A small text-conditioned spectrogram diffusion model, trained from scratch.
Model: 10.3M parameters, log mel input, arch dit, text encoder norm rmsnorm, text encoder activation relu, text encoder moe soft, text encoder num experts 16, activation reglu, moe expert_choice, num experts 8, patch size [8, 8], layers 8, width 128.
Rows from block 3 of the denoiser of a small text-conditioned spectrogram diffusion model, named by matrix and row number. Rows with one number within an expert belong to one neuron, the router's apart. Each number is 128 + 32 x the weight over its row's rms, rounded and kept within 0 to 255. All counts start at 0.
Before each expert's rows are labels from the 100 clips, of 14848 (inputs lightly noised), where the router gives the expert most weight on average: "top examples" is what is common among them; "peak in band" is the frequency band that holds the peak. Only what is clearly more common there than usual is listed. The data: synthetic speech, music and everyday sounds put through simulated rooms and audio effects. In brackets: how many of the 100, against the usual share in percent.
# router: router (model.blocks.3.mlp.router.weight, 8x128), inputs 43-85
# gate: expert gate (model.blocks.3.mlp.gate, 8x128x128), inputs 43-85
# up: expert up (model.blocks.3.mlp.up, 8x128x128), inputs 43-85
# down: expert down (model.blocks.3.mlp.down, 8x128x128, transposed), outputs 43-85

# expert 5
top examples: dry (66 vs 20.6); everyday sound (56 vs 24.9)
peak in band: 2000 to 4000 Hz (71 vs 25)
router.5 [ 89 163 143 152 120 163 163 119 164 125 153 143 154 101 163 172 141 179 156  93 129 157 172 105 117  61 193 103 105 111  56 163 112  88 108  83 145 125 138 154 154 155 153]
gate.0 [128 161 109 157 123  95 161 134 162 143 172  58 107 151 108  92 151 106 129  86  95 158 169 220 131 114 133  80 109 167 146 142 111 112 125  95 163 125 108  51 104  92 162]
up.0 [148 116  90  78 124 156 132 163 124  99 140  88 111 102 157  92 147 142 151 159 161 129  51 125 173 130  87 132 171  84 121 143 143  82 142 101  85 111 113 188 163 152 120]
down.0 [ 88 179 129  84 185  87 108 120 113 121 143 129 118  73 132 103 137  69 117 116 156 182 186 107 153 197 122 108 163 108 133 144  97  91 161 104 122  47  90 136  77 134 117]

# expert 6
top examples: band (77 vs 24.8); number of effects: 0 (61 vs 24.9)
peak in band: 1000 to 2000 Hz (33 vs 12.5)
router.6 [159 140 114 137 119 103 148 108 133 147 148  80  98 119  96 116 112 118 177  57 150  99  99 228 165 225 116 106 125 133 130 109 171 110 181 193 121 125 102 138 101 133 124]
gate.0 [ 82 139  99 193 121 134 138 136  98  79 134 152 120 121 131 175 132  81 166 119 159  75 151 203 144 111  53  92  56 214  79  90  99 117 119 155 123 140 143 100 166 140 151]
up.0 [145 116  92 195  96 113  96 146  97  84 127  96  84 122 118 153  88 100 134 102  83 111 146 156 137 154  38 156 173 149 148 111 182 122 124 181 117 126 152 169 124 157  80]
down.0 [135 134  76 124 100 103 102 128 116 157 126  54 151  88 106 146  93 136  99  91 105  92 153 159 145 143 178 130 163 149 142  92  54 116  91 105 170 151 172 126 138 152  97]

# expert 3
top examples: speech (100 vs 25.2); number of effects: 0 (55 vs 24.9)
peak in band: 0 to 250 Hz (99 vs 12.5)
router.3 [178 101 101 107 113  92 111 176  99 151 155  99  63 158 104  85 141 103  79 107  98 101 115 145  89 173  76 145 162 169 159 107 146 148 133 162 182 119 125  81  98 119 103]
gate.0 [ 93 137 115 120 104 108 107  95 124  80 147  97  85 174 121 161  91 158 121 108 102 127 141 174 153 156  96  98  94 129 146  37 100 111  98  80 107 113 137 142 153 140 182]
up.0 [111 123  84 135 119 122 120  98 151 106 130 122 149 213 139 156  51 120 101  95 104 151 123 132 155 132 119  87  79 128 118  83 106 121 128  70  97 150 151 130 126 112 161]
down.0 [168 118 112 139 155 126 141 118 137 126 116  68 106 206 156 134 140 117  54 138  43 125 141  94 184 117 107 142 120 146 159 114 151 126 152 108 132 144 159 150 106 143 153]

# expert 4
top examples: everyday sound (61 vs 24.9)
peak in band: 4000 to 8000 Hz (74 vs 25)
router.4 [140 110 167 135 142  90  90 118  80 104  92 126 162 157  97 102  91  98 114 199 106 105  94 136 146 203  76 158 119 127 192  84 174 171 152 125  95 122 128 116 110 108 134]
gate.0 [109 145 134 123 106 180 193 140 139 173 182 175 122  94 112 133 152 131 138  85  89 178 137 175 130 123 119  69 135 142 127 102 102  98 145 128  72 106 119  87 123 158 143]
up.0 [137 108 140  69 138 155 132 153 103 145 149  59 119 179  95 136 131  89 156 234 136  98 134 113 152 162  96 163 117 154 161 132 105 138 162 170  66 113 132 107  88 161 165]
down.0 [108 124 156  78  89  90 131 116 110 104 143  72 149 185 146 147 197 150 133  41 212 155 146 136 115  95 129 121 107 109  95 121 122  78 115 111 135 135 100 128 167 152 159]

# expert 1
top examples: everyday sound (95 vs 24.9); reversed (73 vs 13.2)
peak in band: 4000 to 8000 Hz (69 vs 25)
router.1 [208 112  97 102 145 154 125 144  86 177  70 178 128 124 128  88 146  79 130 168 175  84 106 187 172 126 106 143 147 187 148 128 114 149 170 145 119 108  87  95  99 109  82]
gate.0 [135 109 123 126 130  77 191 147 136  90 162 154 125  43 102 119 208 112 113 187 191 131 133 156 114 101 128 170 140 125 155 145 116 122 141 142 100 143 132  93 147 136 133]
up.0 [143 182  65  96 113 129  60 173 132 102 159 205 121 183 117 130  50 146 144  93  41 169  92 122 100 181 114 121 146  80 105 107 193 109 118 120 199 106 143 131 131 133 141]
down.0 [117 134  87 131 112 190 102 126 112 103 163 142  66 150 122 120  94 150 218 193 169 115  67 200 127 155 120  88 182  68 117 150 118 170 116 113 116 139 125 219 160 115 129]